From a checkpoint of a small image classifier: arch mlp_mixer, 11.7 epochs.
Rows from block 6, named by matrix and row number. Rows with one number belong to one neuron. Each number is 50 + 12 x the weight over its row's rms, rounded and kept within 0 to 99. All counts start at 0. After the name is the row's rms in percent of the matrix's.
# fc1: MLP up (model.blocks.6.mlp.fc1.weight, 512x128), inputs 0-127
# fc2: MLP down (model.blocks.6.mlp.fc2.weight, 128x512, transposed), outputs 0-127
fc1.465 110:49 69 44 50 55 64 65 53 44 67 41 46 69 59 57 38 55 30 48 73 60 45 52 47 27 33 62 66 40 54 58 36 56 67 47 58 62 69 51 69 30 51 60 62 42 36 49 66 76 51 45 59 70 12 72 46 45 36 39 32 61 56 59 33 48 59 53 51 33 55 48 44 61 39 27 41 63 49 64 33 48 52 30 39 71 40 40 54 46 41 42 55 49 72 70 61 57 55 46 60 44 38 61 48 51 27 31 48 63 43 50 51 44 55 64 48 45 39 55 65 38 63 58 42 53 50 59 51
fc1.466 088:63 30 59 52 54 54 49 58 46 69 66 43 42 40 73 54 43 45 53 67 39 45 60 38 33 52 66 62 59 47 41 49 51 54 36 41 49 75 72 40 58 42 54 48 40 80 44 33 39 57 32 75 49 59 34 47 63 14 52 29 42 68 72 47 38 64 68 34 47 56 43 49 51 38 48 42 30 66 44 40 57 52 58 41 44 54 53 46 59 54 51 58 44 47 50 50 46 65 70 65 52 44 55 54 42 67 40 55 52 38 64 44 58 62 56 53 13 25 38 48 46 49 32 36 48 57 46 64
fc1.467 103:60 22 43 67 71 62 54 57 52 34 30 68 55 46 49 65 52 66 52 41 44 79 40 60 59 63 47 44 48 67 67 50 14 60 51 41 38 35 45 54 35 50 48 45 46 61 48 67 73 65 47 41 38 56 48 48 27 50 63 78 50 29 49 61 40 51 48 55 76 38 47 55 60 43 71 50 62 55 41 72 54 55 47 33 45 50 54 37 40 32 65 57 55 29 29 42 48 48 65 51 30 52 47 58 45 59 49 55 59 37 32 52 47 39 50 45 37 45 44 59 67 36 66 56 47 53 42 58
fc1.468 101:51 58 40 59 55 45 39 65 48 45 38 56 41 62 56 44 57 48 61 50 71 71 68 65 26 43 55 71 57 59 47 45 44 52 49 45 56 43 47 53 53 34 51 71 44 56 35 39 50 36 48 51 69 50 30 68 45 50 54 66 59 53 56 48 64 56 51 37 61 38 52 28 51 48 69 51 61 27 34 56 68 58 54 55 50 59 51 46 38 66 46 60 37 57 42 75 49 37 52 23 51 60 33 58 72 41 41 59 81 65 48 64 43 56 61 57 58 30 53 24 44 38 58 45 47 22 20 59
fc1.469 096:64 29 54 36 33 45 47 44 52 59 61 66 47 50 37 62 47 51 51 60 47 43 56 44 47 44 52 43 63 64 39 44 48 48 19 44 77 59 47 58 62 80 56 54 45 45 44 70 69 40 51 65 62 28 53 47 74 52 27 43 56 52 73 61 49 44 50 33 55 40 39 40 29 41 43 73 43 57 61 67 41 55 65 38 40 63 27 41 44 50 52 26 51 61 46 41 32 55 61 53 51 68 37 43 55 53 64 44 61 48 52 38 55 41 55 60 62 47 77 46 28 37 26 49 42 37 43 32
fc1.470 110:62 38 43 54 66 35 33 38 75 70 57 56 48 38 55 64 44 45 46 54 62 57 61 54 45 56 56 39 40 52 67 50 36 45 64 57 25 25 33 30 52 32 40 73 34 22 58 43 61 49 61 43 62 32 57 27 57 61 66 46 67 61 67 42 53 38 59 27 39 71 42 40 56 50 64 49 60 58 54 48 36 56 41 29 59 49 37 36 50 48 58 40 33 49 49 56 51 30 41 50 48 49 59 51 26 61 39 51 49 56 42 61 60 44 49 47 70 38 56 44 61 37 36 43 28 59 64 73
fc1.471 121:67 43 35 44 45 43 45 25 53 44 49 60 58 60 46 60 46 33 70 50 51 61 46 53 33 51 46 69 44 44 56 40 30 57 38 64 47 62 47 44 43 48 36 64 61 54 61 69 50 62 38 57 75 45 42 43 28 55 67 58 40 46 44 57 48 33 48 54 33 45 47 41 34 52 41 39 25 36 67 64 45 52 39 59 50 37 30 56 70 42 55 44 59 55 51 42 30 78 21 50 39 70 46 49 64 52 68 43 68 42 40 52 66 49 40 41 66 22 40 68 60 59 50 44 61 47 30 70
fc1.472 089:47 20 44 55 48 52 53 38 28 71 43 45 38 36 46 51 60 70 70 51 67 51 59 28 37 29 67 65 53 32 38 39 72 49 46 32 44 53 49 30 53 52 59 81 47 49 70 47 71 63 62 43 47 53 52 35 68 60 64 51 49 43 55 63 40 42 39 52 45 66 56 40 36 59 51 50 33 40 47 47 41 79 44 67 34 44 35 55 48 69 65 55 66 42 23 43 50 49 58 41 56 72 41 63 55 51 41 67 45 71 60 53 54 53 40 57 49 46 52 34 51 36 59 49 57 61 49 39
fc1.473 111:51 47 47 50 40 48 57 47 50 41 71 57 49 56 36 55 40 56 42 32 51 29 41 81 58 52 46 55 43 76 68 60 39 61 56 44 38 75 61 58 59 44 22 56 49 49 42 38 61 45 56 29 36 68 42 62 60 52 46 44 52 32 57 40 51 47 52 30 48 64 66 33 55 51 42 36 38 61 33 48 42 40 53 38 46 36 52 66 41 74 65 62 56 50 18 62 33 36 40 39 41 67 51 69 39 22 51 43 52 49 61 42 36 39 48 41 59 36 49 52 24 45 39 54 33 56 49 66
fc1.474 106:33 33 30 46 49 65 72 50 42 66 51 59 42 51 39 51 54 44 42 34 61 58 48 34 36 61 29 46 53 52 59 40 57 35 45 55 51 55 71 47 56 66 41 58 25 32 67 35 61 66 60 42 63 33 42 36 43 66 54 40 57 42 52 47 39 51 63 28 37 43 46 46 40 61 61 61 43 36 55 73 44 65 57 42 58 62 35 61 84 60 46 37 47 50 51 34 35 49 44 40 41 52 49 64 57 35 75 29 55 56 43 37 57 63 72 60 68 55 62 49 47 29 78 59 58 50 48 44
fc1.475 110:34 53 39 54 53 56 50 52 52 50 52 64 55 31 46 34 46 36 45 49 47 56 56 35 41 51 32 69 23 35 36 49 34 17 61 52 57 53 62 46 69 62 57 43 50 29 53 52 66 43 77 39 35 67 36 37 54 50 48 55 72 38 34 45 60 61 57 34 50 46 47 47 70 41 54 44 68 21 41 61 42 40 65 42 51 64 39 43 41 26 64 25 52 52 61 63 54 50 47 64 57 72 50 50 40 72 37 51 47 65 54 39 61 43 55 47 38 43 51 39 16 58 58 59 57 48 42 49
fc1.476 074:39 47 47 34 47 62 51 37 34 39 55 55 55 41 40 57 29 46 81 60 49 45 36 59 39 32 51 57 38 41 69 49 32 54 39 49 61 53 32 49 52 56 53 69 65 32 37 48 74 31 36 48 38 45 39 51 64 74 56 40 44 47 72 29 52 46 41 54 34 51 48 41 50 74 64 45 59 55 52 56 43 85 63 44 51 35 44 41 48 55 54 41 54 33 53 42 27 52 41 47 47 48 28 51 56 60 67 26 63 54 58 60 31 67 43 52 79 47 41 57 45 36 56 52 48 53 25 57
fc1.477 080:51 45 58 36 52 65 48 60 41 50 48 57 51 47 72 32 49 55 56 71 38 26 44 67 32 43 58 53 47 57 62 78 68 50 41 37 46 53 50 53 31 44 44 47 51 70 51 47 69 37 79 64 47 48 67 38 49 36 46 51 43 38 56 42 32 82 56 52 54 39 44 50 65 59 58 67 67 48 60 51 30 64 49 44 42 61 35 36 51 53 40 59 34 43 55 47 51 51 37 74 30 43 43 64 50 28 58 70 35 50 51 56 54 10 66 34 33 60 52 51 55 47 49 35 63 54 47 50
fc1.478 088:49 46 53 58 50 38 77 67 30 69 45 52 40 54 60 41 58 37 57 45 79 40 49 58 23 40 66 48 39 60 30 36 53 58 59 66 48 59 52 38 62 71 36 55 53 46 40 66 48 46 37 51 73 52 43 35 51 61 43 59 56 58 49 54 31 69 46 55 47 39 36 26 55 78 57 38 58 46 52 51 48 18 51 21 56 55 57 46 49 52 48 37 54 48 47 62 33 46 43 51 61 61 43 63 50 49 34 67 60 39 70 63 54 71 42 70 57 53 48 25 44 68 64 58 59 60 56 61
fc1.479 101:36 53 33 63 40 60 56 33 68 33 42 52 48 54 43 28 44 72 43 26 51 47 66 42 47 42 26 51 49 43 59 51 42 62 46 36 53 46 55 38 52 53 61 49 42 44 47 60 37 46 50 52 59 67 45 60 45 40 60 52 30 31 37 54 25 61 20 37 77 69 66 38 37 63 37 53 51 46 37 66 49 61 42 57 43 74 72 68 40 71 52 50 50 26 55 33 44 38 44 38 35 47 61 51 57 46 51 70 35 42 63 73 59 44 40 54 62 45 52 73 44 44 63 39 61 45 38 47
fc1.480 092:41 59 54 57 59 31 42 59 53 56 51 48 51 37 58 75 43 41 37 63 66 47 46 52 30 78 47 55 57 51 57 60 44 68 73 40 51 68 50 36 62 50 37 27 45 54 59 44 60 71 53 46 51 56 76 33 40 41 39 40 36 60 51 32 43 62 61 51 53 70 61 33 31 53 36 30 53 61 70 34 59 47 52 32 59 68 48 49 60 74 72 42 51 68 54 38 25 54 53 58 49 52 59 61 56 49 38 67 49 69 61 33 58 37 59 54 45 64 66 58 68 58 37 62 43 53 32 57
fc1.481 136:57 65 47 56 54 51 39 57 58 48 42 33 43 43 38 43 54 34 61 34 59 21 44 55 41 58 60 49 40 43 67 33 49 51 61 31 61 51 25 47 50 47 70 56 47 60 16 39 29 52 47 41 46 59 50 34 74 60 44 40 47 54 68 34 67 67 42 58 65 55 51 25 39 47 40 57 47 39 37 63 56 45 54 53 42 46 31 30 54 40 48 64 48 66 46 59 46 41 47 37 58 70 38 56 58 44 57 55 48 80 61 67 42 49 47 42 52 53 47 74 52 63 36 72 49 81 48 68
fc1.482 091:70 30 61 54 51 66 48 54 41 45 52 56 34 69 43 56 53 66 52 73 61 42 69 38 46 34 57 67 55 40 51 40 62 41 39 45 70 53 68 60 50 34 33 71 32 67 49 23 63 42 36 58 59 43 37 20 36 55 73 53 47 65 52 72 46 64 47 38 24 39 54 50 44 61 46 55 44 57 39 52 49 66 53 59 45 70 46 32 57 66 29 25 36 47 75 43 45 41 54 43 47 49 33 34 58 62 35 44 58 47 32 63 47 51 61 45 52 41 46 43 61 52 47 46 36 52 51 52
fc1.483 096:46 56 65 78 48 68 60 41 52 45 40 60 56 49 55 38 51 59 52 58 44 60 39 38 28 42 47 47 39 48 73 58 43 61 45 58 32 75 39 66 59 37 67 46 53 50 52 41 69 47 62 41 20 50 47 76 42 62 32 46 54 68 54 48 36 40 56 36 38 52 62 43 23 25 38 44 44 67 60 68 56 56 63 57 73 40 56 25 55 52 41 40 53 55 48 62 48 52 46 68 37 27 40 61 47 69 61 45 41 41 45 52 43 58 37 56 40 54 42 50 65 41 72 48 69 68 52 35
fc1.484 094:56 34 41 51 66 58 55 77 53 49 43 42 59 45 54 44 33 51 60 57 41 61 38 68 51 34 51 53 28 62 56 56 80 71 53 46 57 58 22 72 65 45 46 36 53 46 40 68 33 57 50 47 65 46 33 38 68 79 34 62 47 44 48 47 47 49 45 37 52 49 40 52 31 33 30 33 62 40 69 47 54 58 61 55 43 59 48 34 51 53 68 68 44 23 46 46 56 48 38 56 46 46 41 58 61 51 65 29 71 58 56 57 42 52 40 29 54 46 54 57 31 72 54 44 53 50 72 40
fc1.485 095:47 51 42 37 52 61 49 40 41 59 41 45 51 41 44 48 33 59 78 67 64 37 67 40 66 53 52 73 51 76 62 52 46 39 35 39 48 65 59 59 60 36 53 58 75 76 40 52 40 52 51 53 66 33 67 45 49 38 48 47 71 66 62 37 35 49 57 66 44 48 45 32 41 44 64 51 45 36 59 44 51 47 45 36 42 59 54 59 62 36 75 41 55 62 55 38 37 42 79 45 41 41 40 87 43 58 37 61 57 38 45 39 70 42 36 60 49 52 48 47 34 54 54 44 41 79 58 43
fc1.486 093:35 56 66 56 45 63 41 37 38 53 54 54 59 59 69 60 40 42 57 53 30 58 36 55 44 51 47 40 55 38 53 50 40 64 43 45 50 37 52 68 58 53 54 41 61 55 33 50 65 54 51 52 63 39 43 52 50 59 25 59 57 55 60 75 54 60 35 14 32 56 38 49 82 84 50 53 47 48 52 51 51 49 54 47 41 53 66 30 30 42 51 32 25 76 74 48 26 37 47 65 42 56 44 35 43 53 44 52 77 42 44 66 47 49 54 55 61 64 56 59 30 49 64 48 43 47 33 48
fc1.487 104:54 48 50 56 40 24 58 46 33 65 48 43 61 50 49 45 35 66 55 25 67 48 73 48 38 62 60 71 43 44 44 67 45 36 50 53 63 36 40 33 72 58 34 36 58 36 42 69 51 50 59 32 52 53 38 20 66 60 59 46 44 52 46 62 56 49 58 46 55 50 49 44 47 44 56 35 47 79 27 59 41 60 58 53 49 65 59 52 43 56 38 57 37 68 70 71 80 75 43 50 36 42 43 60 45 49 46 45 51 56 71 54 50 70 37 58 60 57 46 46 79 52 45 63 38 39 56 42
fc1.488 112:58 21 56 60 42 44 37 47 51 30 69 46 37 56 56 59 52 66 66 49 54 65 43 49 58 47 46 64 29 48 41 22 49 43 52 53 65 54 38 57 31 43 34 46 81 39 47 67 63 39 60 48 44 63 51 60 41 44 39 55 45 38 54 66 48 44 51 31 37 33 55 62 73 36 66 74 34 48 53 49 35 42 29 62 60 46 54 59 53 43 34 64 45 33 45 38 51 72 57 51 42 53 17 46 72 60 66 50 62 52 51 76 52 45 52 70 51 35 47 44 48 36 54 43 37 39 44 48
fc1.489 101:48 37 49 61 59 39 60 52 58 61 49 35 48 61 62 44 53 55 46 71 40 28 63 52 50 42 51 61 38 45 52 69 72 35 50 44 72 63 51 56 34 41 40 40 52 41 49 65 66 60 42 66 46 51 37 75 65 63 58 81 64 54 60 39 44 64 55 42 33 59 82 43 31 44 50 38 63 37 34 48 49 32 52 37 55 58 46 43 23 57 32 34 35 45 62 79 54 61 27 44 34 49 58 47 48 44 52 40 47 71 35 36 47 54 50 55 52 47 62 38 40 66 52 62 61 42 36 43
fc1.490 098:41 44 32 48 56 62 42 77 51 52 41 39 37 77 37 63 66 62 49 60 30 65 56 47 61 50 45 83 47 37 73 39 65 57 47 31 63 48 60 57 33 49 30 54 47 36 61 46 65 48 51 55 29 39 58 62 48 51 43 43 58 48 56 32 54 54 53 46 45 57 75 47 44 51 53 50 72 29 53 54 59 41 33 58 46 43 56 38 63 39 47 34 53 64 28 37 64 63 46 55 50 51 63 58 54 31 59 41 61 47 62 45 51 69 50 28 34 43 29 43 60 31 38 61 40 36 28 36
fc1.491 102:55 35 61 67 55 58 72 43 42 53 64 50 70 34 37 35 59 43 60 26 63 41 48 65 46 36 48 51 36 48 38 49 58 48 33 56 54 43 79 41 64 64 45 50 61 50 56 47 36 61 61 62 50 52 65 57 31 37 50 34 43 44 52 50 56 43 44 56 58 49 57 38 70 39 33 54 58 68 60 47 47 48 54 39 54 55 33 51 39 60 47 34 56 60 67 58 52 28 36 53 52 36 39 43 51 60 61 55 56 18 18 69 31 50 52 62 46 45 58 43 61 44 40 71 55 66 71 85
fc2.465 113:47 52 66 53 65 33 78 63 38 40 37 67 46 52 43 65 47 44 32 48 27 44 43 54 53 53 47 53 46 59 29 34 38 32 34 76 49 24 72 38 58 45 35 51 67 59 68 41 45 40 61 53 51 68 48 70 50 38 53 44 38 64 53 57 59 59 56 44 35 44 48 60 41 52 43 24 67 35 42 57 54 51 72 64 25 60 46 59 28 46 67 58 50 35 42 56 67 54 54 61 51 48 49 33 49 61 49 44 53 47 67 55 48 37 79 36 41 51 58 53 41 56 55 27 55 38 43 34
fc2.466 087:48 52 24 63 41 61 58 53 52 47 52 50 72 48 44 47 40 53 70 23 26 54 47 47 52 32 79 35 56 63 39 67 62 71 68 43 44 59 35 45 55 51 43 47 49 33 51 48 37 45 41 42 50 40 42 49 31 67 55 23 37 41 45 69 45 46 61 32 42 42 64 35 36 39 40 31 48 29 47 39 63 39 43 47 64 58 59 52 64 37 36 46 70 36 55 53 67 55 47 48 42 56 57 79 40 45 35 62 52 47 50 48 52 52 53 31 65 71 70 34 70 37 57 39 50 46 51 55
fc2.467 113:58 50 70 41 50 43 49 62 47 67 48 43 31 68 46 54 49 62 44 54 36 41 64 31 48 55 51 35 58 32 62 35 53 56 53 51 55 40 68 60 57 49 46 47 73 49 57 55 54 51 64 29 48 69 66 56 55 67 49 62 37 73 37 59 48 54 54 46 43 51 33 53 37 47 66 28 50 61 42 60 40 52 46 47 34 79 40 63 54 64 30 50 34 35 34 49 73 35 23 53 77 69 59 46 60 67 49 57 44 74 36 51 46 49 57 41 44 39 52 66 49 69 51 56 64 56 78 67
fc2.468 096:43 44 55 68 65 73 63 55 41 57 40 58 55 58 36 53 46 59 79 47 71 51 43 49 50 55 58 36 47 43 62 39 40 48 66 37 52 51 64 52 55 68 65 58 39 44 44 37 48 27 63 60 46 77 55 46 67 50 45 67 45 66 79 26 52 64 44 69 69 70 61 65 40 45 25 28 48 51 49 36 45 35 22 43 61 43 52 61 28 52 55 33 59 46 68 49 65 54 39 61 28 55 65 36 45 54 56 52 58 54 45 47 44 34 51 53 55 48 33 67 39 53 51 56 34 49 62 42
fc2.469 087:58 55 48 64 58 27 58 64 61 55 55 55 44 52 48 32 42 41 40 32 58 63 44 40 43 40 28 58 27 50 34 52 68 59 57 34 55 40 62 27 60 40 36 63 47 57 42 59 54 62 65 70 31 65 25 61 61 50 44 46 56 46 50 49 42 46 41 35 49 56 39 25 78 56 42 37 47 28 41 45 19 60 65 53 34 60 57 72 51 49 34 46 59 64 55 44 54 57 57 63 56 35 56 81 57 36 63 52 39 49 46 50 33 52 55 56 42 56 52 62 67 52 67 49 29 65 45 59
fc2.470 103:48 43 60 55 43 62 51 22 31 51 50 54 35 56 46 40 61 56 44 52 47 35 33 45 54 44 45 44 55 44 30 35 54 29 29 43 47 61 41 72 60 41 51 50 67 57 41 50 29 50 43 82 46 77 44 56 31 36 57 42 52 63 71 46 38 50 67 71 61 56 45 49 42 48 49 68 32 63 45 54 62 45 67 42 50 38 78 59 51 64 69 47 43 71 59 49 48 52 42 49 53 63 62 56 49 43 47 79 44 50 45 55 63 70 53 81 56 70 56 63 40 60 33 32 49 48 51 45
fc2.471 107:44 57 70 53 32 36 62 60 67 52 44 30 46 78 51 49 63 47 15 68 40 57 59 51 56 68 52 79 37 54 44 44 71 59 73 48 54 24 40 48 50 43 44 46 41 38 45 35 47 57 30 66 65 72 40 35 76 52 52 47 60 55 59 30 57 62 54 47 45 48 46 42 52 51 47 73 56 56 39 46 64 53 37 38 45 45 57 55 72 54 54 57 57 44 48 48 62 38 70 50 56 54 39 42 40 34 53 39 38 54 70 46 60 51 56 30 35 42 27 55 50 63 51 62 61 38 71 46
fc2.472 090:63 49 33 35 30 33 36 44 70 33 60 47 51 57 64 67 58 64 33 56 65 54 50 49 45 56 41 74 49 53 45 45 56 60 64 66 40 41 49 55 54 39 39 38 74 43 46 37 46 41 34 47 53 37 42 79 53 77 31 49 51 67 44 48 61 57 34 45 47 20 38 33 48 35 53 56 61 61 53 53 41 47 48 45 53 34 62 28 53 48 34 48 50 68 42 36 44 56 58 53 36 45 61 65 30 49 29 52 45 30 64 58 40 65 51 41 57 57 68 46 50 64 36 30 49 24 45 61
fc2.473 110:50 33 34 63 38 38 73 47 56 48 63 55 55 75 42 53 56 46 43 48 61 40 47 43 60 58 51 65 64 39 40 23 46 60 55 54 41 54 49 45 48 23 57 34 59 35 47 56 42 42 42 67 47 47 60 56 43 47 55 43 48 49 42 54 61 17 53 66 51 54 38 29 35 39 58 64 46 19 45 41 44 38 62 37 61 37 51 53 61 22 64 44 64 74 58 56 64 38 68 64 51 30 49 26 48 50 41 57 59 52 50 62 43 27 45 62 43 56 37 39 53 58 70 37 62 55 21 61
fc2.474 098:51 58 58 55 46 25 39 37 72 56 48 40 56 41 34 63 45 39 46 78 50 44 33 44 70 43 45 36 40 61 41 51 67 62 49 67 51 34 24 46 35 49 52 54 62 47 52 38 47 40 64 44 49 38 64 41 51 46 17 33 38 56 38 33 26 50 32 64 61 51 74 30 60 43 54 44 53 47 36 37 62 36 50 64 55 62 70 57 56 34 46 56 52 37 55 46 53 68 51 57 56 76 43 54 37 65 38 43 40 56 45 28 62 64 57 36 44 60 45 42 39 52 30 46 45 50 72 40
fc2.475 110:75 64 44 47 55 59 43 42 56 51 60 45 56 36 74 56 66 61 64 51 55 34 36 47 65 37 40 44 42 31 72 37 75 47 28 52 64 34 38 56 50 66 50 45 62 51 28 48 72 44 48 82 36 50 65 56 50 65 56 24 35 55 54 48 37 22 36 62 50 43 52 50 36 68 54 46 48 59 59 55 63 54 45 43 43 49 42 34 60 63 19 61 49 31 61 47 48 55 43 46 44 41 38 55 46 38 45 54 55 46 53 32 39 71 49 42 29 52 68 57 66 42 50 47 30 45 58 52
fc2.476 085:52 41 29 63 33 42 55 42 35 46 33 69 58 81 47 56 70 59 39 37 57 58 55 47 64 34 32 51 45 60 71 39 58 55 34 59 53 55 43 41 42 23 64 39 63 67 43 45 48 49 56 44 46 60 52 38 50 45 56 62 53 68 52 33 44 33 63 60 49 39 72 56 52 52 57 45 60 41 50 59 40 26 48 54 50 56 54 81 56 45 66 46 60 60 52 67 43 58 36 36 39 48 46 71 69 40 53 58 49 36 60 23 45 56 28 33 46 37 57 57 40 32 55 62 67 77 59 46
fc2.477 092:55 31 63 62 56 66 45 48 49 45 41 54 47 33 40 31 60 36 27 11 67 60 59 37 75 57 66 38 53 51 35 37 47 51 42 43 35 60 52 49 47 73 27 42 60 39 48 47 54 50 39 50 27 52 47 56 39 62 53 27 44 37 58 63 65 33 70 39 51 27 43 31 60 38 62 34 50 46 59 52 40 41 57 51 56 28 27 54 43 52 44 55 45 60 31 40 48 46 65 24 55 57 58 55 60 68 27 34 40 51 39 41 52 61 55 48 63 44 45 42 48 58 57 68 49 52 56 55
fc2.478 087:63 63 50 52 68 45 54 52 42 57 55 54 75 64 57 60 31 57 45 52 46 47 70 54 48 69 56 49 49 40 70 67 65 45 46 43 38 34 61 64 42 47 72 59 43 32 48 57 43 37 62 63 51 20 75 23 58 51 61 48 58 53 52 26 65 49 45 43 25 62 40 68 42 52 45 52 52 59 39 54 64 62 52 44 42 56 41 70 61 60 65 32 50 65 53 57 53 51 44 46 36 56 41 28 53 64 57 55 41 59 46 30 58 34 52 58 59 66 69 48 72 55 48 24 62 37 61 26
fc2.479 097:38 47 47 58 50 37 57 47 36 43 30 62 73 43 28 76 45 52 64 37 43 38 28 41 49 49 37 44 47 50 52 50 46 57 30 51 55 55 56 68 62 48 60 59 67 72 57 51 66 59 33 50 59 50 55 58 69 44 61 73 77 63 61 52 54 52 45 44 65 16 46 60 51 26 64 50 60 59 36 42 52 47 43 50 53 57 36 53 54 39 43 62 57 63 39 68 52 54 14 48 31 34 45 57 26 38 49 33 55 55 30 44 40 34 56 36 39 45 45 49 41 43 40 56 34 39 37 57
fc2.480 094:67 48 47 44 34 52 53 27 28 62 38 54 64 56 53 42 65 50 56 51 52 35 72 39 63 52 77 50 41 57 37 58 49 43 37 70 62 28 64 54 51 49 44 21 51 63 56 71 57 56 37 60 52 51 69 48 40 52 37 52 56 59 53 54 55 59 44 37 33 56 76 53 39 79 47 36 71 76 51 65 60 40 34 58 45 47 41 60 47 55 30 57 52 55 27 52 69 68 45 48 47 57 45 45 44 49 61 35 70 59 48 42 51 39 45 58 66 51 53 26 62 50 40 52 40 21 61 45
fc2.481 129:31 22 47 39 60 58 62 42 35 37 55 50 34 80 48 37 57 51 37 36 52 34 38 46 22 61 30 67 58 37 46 54 33 27 39 59 31 42 45 62 41 60 50 66 40 68 60 66 52 52 53 63 49 48 52 49 40 64 33 33 53 56 68 47 27 66 56 37 65 46 56 50 48 56 45 48 65 53 56 45 53 49 36 46 53 24 49 66 50 66 59 71 60 49 43 51 37 74 51 65 47 36 61 54 27 67 48 50 46 33 54 63 37 47 55 77 53 48 54 38 40 41 64 41 56 49 52 45
fc2.482 087:53 62 21 62 35 46 52 40 72 50 45 60 51 54 43 70 35 49 51 55 48 55 62 60 19 55 42 52 55 62 49 56 50 46 67 56 30 48 54 42 52 34 63 51 78 39 39 49 46 53 54 50 67 55 46 66 50 48 29 59 57 48 40 35 46 34 64 58 78 59 52 42 56 56 67 57 34 70 81 53 64 41 38 55 63 40 66 37 54 44 72 55 62 31 49 40 49 45 59 75 61 51 57 63 31 25 30 50 33 52 65 56 62 39 42 65 46 62 51 54 45 57 62 67 40 51 40 51
fc2.483 100:28 40 52 43 39 52 40 51 20 49 51 51 36 55 46 58 68 44 60 54 56 50 55 51 64 54 63 52 62 46 40 59 20 50 57 43 59 64 73 47 42 53 59 29 38 57 77 51 72 40 46 60 42 59 55 43 48 56 64 56 27 50 31 32 62 49 66 56 48 67 54 61 57 55 46 37 47 53 39 27 48 51 50 22 50 40 49 81 70 42 60 59 40 69 83 51 28 46 43 48 61 45 55 53 44 43 45 65 33 51 51 48 60 41 52 41 45 65 69 67 35 46 54 36 59 36 38 64
fc2.484 090:83 40 67 37 52 42 69 37 58 41 63 66 37 78 55 42 34 56 54 30 68 33 48 40 52 58 56 37 41 41 22 41 56 43 53 61 43 36 52 39 31 46 60 47 54 53 45 52 48 35 45 39 28 61 60 34 50 43 47 32 61 47 68 60 51 49 64 48 43 30 39 55 40 46 35 55 52 68 46 39 39 37 62 53 61 40 47 64 34 32 31 44 47 57 50 70 30 44 43 46 45 65 60 52 64 41 63 58 43 52 44 34 51 65 49 84 29 45 37 33 49 34 39 49 57 57 47 49
fc2.485 091:46 43 48 61 27 72 64 53 54 33 35 44 51 47 59 33 63 42 45 57 57 78 69 60 44 63 58 58 53 58 35 50 61 62 48 63 49 63 42 64 70 51 66 54 37 65 40 52 45 55 43 63 70 28 39 37 53 56 50 37 42 61 44 37 55 44 28 40 45 50 36 72 48 57 34 52 66 55 40 57 24 59 38 67 82 47 48 56 44 50 38 41 59 61 58 38 51 57 19 50 42 48 36 50 46 46 46 54 51 49 35 64 38 53 33 71 65 50 59 59 54 41 49 72 59 39 29 28
fc2.486 088:75 70 41 58 46 42 37 72 49 33 49 36 51 43 46 37 48 62 37 35 51 44 48 56 37 51 24 45 27 43 43 68 66 24 39 49 46 49 70 34 45 19 44 41 49 49 60 61 50 41 56 43 49 44 46 62 39 61 70 67 66 56 50 25 60 53 58 68 63 52 63 65 40 18 61 51 43 36 31 57 56 57 56 53 62 39 56 51 42 42 66 63 65 36 65 44 43 52 41 39 52 51 49 61 40 55 48 45 33 57 59 42 60 64 38 40 46 26 48 45 63 47 64 46 64 34 64 63
fc2.487 103:59 49 27 52 59 49 48 31 45 38 49 64 34 53 56 56 25 35 56 42 29 64 75 64 57 46 36 16 51 50 45 39 67 57 48 38 51 51 58 53 29 51 59 72 25 45 59 42 58 26 26 50 44 36 57 63 39 40 54 50 50 53 25 31 49 40 36 52 35 34 34 40 68 43 47 44 55 44 56 57 57 41 42 65 63 56 52 44 42 42 36 49 31 51 29 39 36 64 49 56 55 42 70 33 51 51 31 56 53 52 33 48 48 50 47 61 37 35 58 44 17 43 48 41 58 49 56 56
fc2.488 113:74 63 49 50 32 65 72 81 60 73 46 54 52 62 50 62 49 41 54 44 62 55 68 68 43 55 54 38 68 50 51 84 56 45 52 63 38 46 50 52 53 43 51 52 50 54 35 63 50 70 31 54 45 44 71 44 46 55 60 55 48 50 36 35 39 52 41 65 38 67 62 29 53 76 52 61 54 54 41 73 74 53 61 51 51 44 62 63 59 63 71 68 61 48 45 46 65 43 40 59 61 67 64 50 40 44 44 39 44 24 49 42 48 31 69 40 37 34 39 63 51 57 58 49 40 49 46 37
fc2.489 105:52 47 54 76 42 54 30 42 53 39 58 56 57 53 58 53 38 38 41 44 58 68 51 60 49 48 40 34 48 46 62 25 17 60 37 51 72 44 57 30 61 49 62 46 46 36 51 45 63 33 57 54 47 50 26 59 35 30 61 27 62 63 57 55 55 50 45 49 67 49 40 57 54 30 42 70 50 44 52 45 50 48 67 42 34 36 57 54 27 38 34 36 56 50 46 60 60 35 43 62 75 74 40 56 67 40 40 55 47 33 56 51 67 54 56 56 36 53 55 57 46 78 45 41 29 26 61 57
fc2.490 103:56 48 54 28 50 39 45 40 39 49 47 57 42 49 62 62 56 66 35 54 67 55 59 42 35 40 60 51 76 35 32 55 51 26 53 66 56 39 71 48 47 47 35 34 51 46 48 56 34 36 50 54 68 53 49 47 36 40 44 48 57 72 53 56 53 40 39 31 61 52 36 41 64 42 26 57 35 64 48 50 49 53 46 34 48 72 21 54 38 52 44 69 75 56 59 52 59 50 33 46 53 44 39 23 69 61 25 52 63 53 41 46 53 38 56 75 50 46 48 63 28 83 63 49 47 55 48 57
fc2.491 105:49 43 44 36 45 50 54 59 49 34 55 54 10 82 63 58 37 49 33 45 44 56 23 22 58 53 34 54 32 44 58 47 47 68 54 38 48 48 61 58 56 40 54 63 44 48 40 55 60 25 47 76 39 19 38 59 46 64 52 51 47 43 48 46 61 29 53 33 31 40 40 61 41 49 54 71 52 26 38 50 58 52 37 46 36 33 68 20 39 51 49 55 47 56 54 50 42 43 47 42 42 54 46 72 43 69 44 46 34 51 54 52 40 54 44 51 32 58 48 54 57 59 43 40 39 42 43 34